From a checkpoint of a small model that answers yes/no questions on an image's attributes.
Training: muon at rate 0.0035, 8600 steps.
Data: trained on simulated stained blood smears, 195000 training examples, 11.3 epochs.
Rows from block 5 of the image encoder of a small model that answers yes/no questions on an image's attributes, named by matrix and row number. Rows with one number within an expert belong to one neuron, the router's apart. Each number is 200 + 20 x the weight over its row's rms, rounded and kept within 0 to 999. All counts start at 0. After the name is the row's rms in percent of the matrix's.
Before each expert's rows are labels from the 100 images, of 14848, where the router gives the expert most weight on average: "peak at" is the part of the image that holds the peak. Only what is clearly more common there than usual is listed. The data: simulated stained blood smears.
# router: router (encoder.blocks.5.mlp.router.weight, 16x128, trained with AdamW), inputs 64-127
# up: expert up (encoder.blocks.5.mlp.up, 16x128x128), inputs 64-127
# down: expert down (encoder.blocks.5.mlp.down, 16x128x128, transposed), outputs 64-127

# expert 10
peak at: middle left
router.10,111,183,219,183,217,169,153,217,187,181,229,228,189,224,215,218,226,212,177,222,186,196,172,196,187,186,191,176,197,188,195,165,174,178,204,221,177,170,182,172,223,191,237,231,198,195,173,219,197,165,186,167,171,197,207,188,223,225,196,203,202,228,224,194,225
up.0,019,201,183,178,197,212,196,204,203,180,196,184,197,180,213,221,211,192,169,189,215,169,228,195,204,208,182,235,197,205,204,227,195,208,174,239,199,178,220,204,234,193,164,188,203,203,177,165,187,179,203,227,197,165,208,223,215,191,175,181,177,222,211,162,158
down.0,023,210,230,172,211,205,219,207,190,210,184,225,204,224,205,196,174,249,189,220,181,205,226,208,212,183,186,163,239,204,228,175,215,228,191,159,201,169,207,209,161,227,204,185,199,197,217,195,240,223,217,175,222,196,192,215,143,207,217,195,200,208,182,228,202
up.1,122,194,191,189,212,218,231,183,193,197,177,180,177,194,199,221,195,201,194,239,174,222,187,176,204,200,204,220,177,209,232,212,186,173,194,207,187,188,205,219,215,186,184,190,196,237,220,161,226,219,216,188,188,213,200,221,200,181,202,237,172,205,216,180,174
down.1,122,205,242,227,175,167,183,212,195,199,244,190,193,214,210,231,216,217,174,188,211,214,218,192,174,204,209,187,225,179,200,167,193,182,163,178,209,209,181,176,181,199,226,194,186,197,225,186,199,182,169,162,218,163,179,174,218,224,165,181,214,237,199,184,212
up.2,066,192,204,165,180,215,206,224,171,175,180,189,244,209,192,180,190,161,191,208,219,237,204,195,191,224,197,205,196,210,169,210,190,199,189,147,204,242,184,199,188,210,194,215,187,210,192,223,154,176,203,197,188,205,208,195,190,214,221,197,222,180,200,183,210
down.2,065,209,208,177,202,184,201,211,192,212,206,201,178,148,223,221,202,216,202,192,184,208,176,192,210,186,219,211,209,216,211,235,168,219,184,223,182,167,182,198,179,197,175,188,212,212,219,212,224,203,184,209,223,156,150,170,161,193,176,152,193,229,217,220,159

# expert 4
peak at: centre
router.4,116,185,193,185,175,201,194,218,217,197,204,241,184,162,206,178,176,234,184,217,194,165,217,195,210,223,165,192,168,191,176,184,209,187,186,168,199,204,234,209,192,233,237,173,185,200,193,177,164,219,211,209,218,210,178,176,203,223,194,159,194,209,207,184,209
up.0,119,213,223,209,185,204,201,172,194,211,212,199,217,175,210,185,192,165,221,219,179,202,195,173,201,191,189,173,211,195,200,192,237,213,194,229,209,187,152,230,229,196,203,211,219,225,232,239,208,188,202,194,206,195,212,183,216,219,213,194,187,204,215,217,222
down.0,117,211,215,223,159,175,181,192,248,195,189,213,209,189,205,218,156,190,191,183,208,221,210,232,177,225,191,205,204,184,234,185,187,165,213,177,197,192,151,220,204,205,164,201,216,164,190,240,180,208,232,192,172,226,202,218,206,223,193,199,193,237,179,257,217
up.1,111,218,154,232,214,193,213,199,228,201,192,191,198,223,213,237,198,208,220,197,199,199,221,196,214,205,188,202,204,214,224,217,175,180,244,232,183,199,180,220,211,211,204,203,213,224,206,199,168,234,209,207,228,212,214,180,176,190,214,217,218,166,201,206,166
down.1,127,224,196,178,168,218,216,184,188,219,195,197,203,171,178,223,199,213,198,188,219,202,215,210,226,195,178,207,176,181,188,172,145,216,183,198,201,165,226,170,180,202,211,225,208,197,194,165,211,182,237,207,225,170,210,221,200,220,239,210,192,202,205,206,236
up.2,103,220,225,217,168,185,238,190,208,206,186,181,231,218,177,223,214,198,206,187,199,210,195,238,201,215,201,206,179,236,186,197,201,199,213,186,212,183,230,194,191,175,186,238,201,195,207,248,185,202,206,211,227,174,207,213,160,225,216,184,185,209,179,186,218
down.2,098,173,206,177,186,193,149,215,199,219,211,192,229,234,200,199,181,222,225,218,225,195,200,155,191,189,185,202,225,210,201,216,179,205,183,203,208,191,176,186,161,202,229,181,205,224,201,194,219,192,173,215,182,200,216,167,202,185,215,193,216,211,187,253,189

# expert 5
peak at: centre
router.5,095,187,215,185,201,211,223,166,221,202,174,204,203,212,205,168,220,194,165,187,173,239,155,204,195,212,191,182,168,193,191,181,212,236,185,195,193,210,179,208,201,190,184,219,252,154,203,161,216,182,188,230,180,214,198,180,212,166,196,167,225,195,212,216,214
up.0,093,193,207,137,208,155,194,242,170,166,173,179,213,141,208,215,190,210,200,226,213,203,184,202,198,213,217,187,212,237,205,225,217,200,184,211,202,143,195,213,194,196,188,197,163,243,211,215,185,196,218,215,167,212,205,205,180,205,203,210,178,205,221,143,182
down.0,098,223,223,236,183,223,209,166,222,236,167,246,195,204,194,213,196,214,206,196,170,175,199,222,200,221,205,221,206,203,205,200,213,213,211,205,205,213,199,190,247,211,214,219,205,214,194,214,202,205,209,204,206,195,200,228,229,220,190,183,190,201,157,193,189
up.1,068,171,218,163,180,197,202,231,184,200,196,187,153,170,223,198,185,205,192,220,205,182,188,211,178,209,198,200,192,187,203,186,215,180,171,199,234,221,209,170,206,248,188,230,197,229,162,223,195,209,224,210,216,195,188,192,195,171,200,203,185,206,206,196,198
down.1,061,180,203,177,214,167,213,233,238,192,228,180,196,205,193,211,171,210,193,200,196,207,205,223,217,165,211,165,201,194,239,187,198,233,187,211,198,233,203,214,221,210,189,214,183,203,193,178,207,207,192,178,195,206,180,189,176,214,207,207,198,196,159,206,187
up.2,107,216,201,220,194,213,190,172,180,220,190,218,235,206,215,250,216,193,161,181,187,200,221,183,199,199,190,214,187,208,238,265,196,168,210,231,216,201,216,232,221,187,153,219,191,207,180,185,203,177,217,174,175,216,185,167,185,188,208,210,217,172,198,234,216
down.2,106,206,188,172,196,184,146,210,249,212,202,218,200,194,186,180,203,170,244,203,214,156,202,198,174,196,203,195,212,207,208,209,196,208,209,186,198,215,221,246,207,208,230,200,186,218,168,193,188,216,178,215,195,191,215,216,210,159,206,173,186,190,217,217,199

# expert 14
peak at: centre
router.14,096,163,198,184,194,216,208,205,187,203,224,209,199,232,208,165,191,193,176,206,206,185,213,160,208,198,213,196,178,177,213,186,217,215,166,189,196,197,231,199,179,204,211,188,253,193,205,209,203,174,195,191,170,205,183,185,206,179,216,192,214,192,174,191,172
up.0,065,237,190,191,207,231,224,203,189,183,196,200,205,173,241,197,217,226,162,219,182,207,201,193,200,218,197,214,202,192,208,239,202,200,223,228,203,207,218,242,195,170,213,221,188,224,230,159,193,203,194,232,197,226,208,197,163,202,174,184,164,201,191,192,170
down.0,068,156,209,223,195,184,192,189,206,176,208,217,177,181,194,212,215,163,208,185,191,222,223,199,200,203,233,201,174,215,210,192,227,176,168,204,239,222,217,166,216,211,187,197,163,236,200,197,212,196,195,249,225,237,167,174,224,210,182,173,190,204,178,244,199
up.1,086,222,221,182,210,218,216,173,209,197,212,209,177,211,190,206,215,208,251,207,240,216,202,181,177,203,175,214,203,179,254,232,184,183,175,171,200,221,206,212,205,222,210,185,210,190,192,184,226,216,233,198,190,200,172,240,201,217,211,204,215,207,212,214,208
down.1,095,205,194,207,215,188,199,188,217,192,205,197,210,200,191,195,192,201,180,194,192,230,212,185,170,186,200,163,177,220,213,198,194,134,177,188,183,167,201,186,226,226,196,191,218,206,221,158,248,230,212,201,211,201,182,253,198,200,216,203,214,203,198,229,174
up.2,113,205,217,198,181,192,225,212,193,183,166,211,197,165,170,176,206,188,210,195,190,177,234,190,208,187,188,168,208,206,203,210,197,236,204,193,225,223,246,234,188,208,203,193,211,192,184,199,213,192,182,212,213,202,212,212,193,165,182,179,174,184,199,217,178
down.2,103,185,212,190,201,220,190,204,196,194,206,182,190,206,210,198,223,189,174,198,230,215,160,201,223,147,236,185,211,220,214,188,237,182,221,239,163,218,207,200,217,208,211,226,181,225,164,189,198,181,208,196,194,196,224,199,198,202,239,176,199,198,158,219,204

# expert 12
peak at: centre
router.12,108,219,212,188,226,231,232,203,211,177,213,180,233,187,214,199,225,222,208,193,199,198,160,255,204,175,227,184,214,208,227,193,203,214,228,188,245,196,206,215,213,166,209,203,177,186,211,214,220,201,205,181,221,197,192,188,164,218,197,191,211,158,188,223,154
up.0,053,192,188,200,186,177,159,202,222,186,193,240,228,208,204,200,181,203,201,203,154,188,211,253,173,191,184,192,187,219,173,197,162,231,211,214,230,214,201,217,201,192,195,216,201,211,231,159,195,196,198,161,221,190,233,145,226,168,220,194,209,221,203,204,228
down.0,050,192,189,202,181,215,217,177,171,208,190,189,172,179,188,204,181,197,215,212,207,181,200,178,210,213,215,211,191,163,233,197,228,202,226,217,178,180,163,191,205,204,187,198,164,206,230,213,196,180,213,223,210,216,209,219,191,208,232,190,207,216,214,218,218
up.1,095,174,177,218,196,169,201,199,210,166,213,195,195,241,178,215,205,191,165,203,196,187,217,157,208,226,217,189,201,204,184,225,166,219,187,226,199,203,216,210,191,179,219,164,253,203,194,179,243,200,194,178,206,201,198,216,179,195,215,182,203,199,220,191,219
down.1,085,193,199,240,204,215,148,213,212,197,169,238,204,203,231,191,208,193,187,217,183,192,223,200,191,169,235,219,178,201,225,187,177,139,204,184,200,224,191,220,205,209,183,190,195,210,164,251,220,199,184,176,199,199,195,213,185,186,222,219,224,228,199,213,189
up.2,123,227,227,232,218,218,224,186,211,195,225,213,175,207,185,196,194,199,190,208,194,225,178,205,185,203,221,218,150,235,195,201,219,233,186,185,184,180,190,205,200,206,193,206,201,218,208,194,200,197,210,181,178,221,213,272,156,171,183,200,194,230,195,191,217
down.2,106,221,201,176,203,207,218,247,199,231,186,148,179,175,224,206,225,219,196,186,189,187,191,134,216,187,180,218,157,180,186,196,195,189,185,194,190,213,172,216,192,196,198,211,193,189,203,194,213,210,172,214,227,214,203,201,236,188,174,204,192,234,184,170,221

# expert 3
peak at: centre
router.3,116,193,186,217,234,183,205,217,193,238,163,187,177,205,230,218,179,180,216,175,196,174,253,178,165,233,217,229,224,179,205,225,219,187,234,202,198,219,191,190,231,181,198,230,167,228,214,210,189,219,200,198,211,201,209,199,187,222,216,238,217,214,206,202,211
up.0,109,167,224,197,169,220,216,198,226,196,185,241,236,206,201,205,199,196,211,182,192,197,173,226,206,186,221,220,223,195,187,165,180,201,183,217,186,172,202,202,170,209,237,148,201,221,174,218,202,197,189,233,192,168,208,206,192,221,193,184,179,192,179,230,193
down.0,110,170,184,195,249,226,201,199,185,165,231,172,199,234,194,209,211,205,229,203,216,186,229,184,211,193,212,188,177,183,234,246,192,232,207,195,188,215,138,194,222,216,176,179,228,189,221,190,167,199,211,194,182,220,178,182,215,198,197,202,223,195,218,207,189
up.1,119,166,163,212,200,205,176,177,153,241,190,175,163,167,192,183,197,174,188,175,215,203,142,235,217,235,187,192,172,188,196,206,193,227,193,228,174,208,172,183,206,192,211,181,206,187,203,173,179,206,187,237,196,219,206,200,196,197,192,147,196,212,204,197,210
down.1,107,235,214,196,224,210,225,199,210,202,230,244,226,200,214,202,228,215,209,203,199,233,185,175,183,181,185,208,176,243,201,237,212,184,196,182,229,187,176,189,192,229,228,202,246,211,232,216,203,228,193,181,199,206,217,178,198,201,200,202,185,222,211,182,200
up.2,072,181,213,222,175,189,232,208,189,176,192,205,204,209,235,210,201,205,191,199,191,208,199,195,179,201,202,210,176,207,199,207,210,191,171,150,220,212,200,221,177,202,233,160,209,230,207,219,188,184,195,210,233,220,195,157,238,230,201,201,208,207,176,185,230
down.2,065,179,222,208,220,193,199,170,217,215,193,194,187,171,176,194,195,206,194,200,177,206,164,204,208,192,223,189,224,229,222,187,195,172,210,215,219,185,201,169,205,232,191,215,231,196,180,177,205,222,214,210,181,184,202,189,202,226,195,194,180,215,189,213,171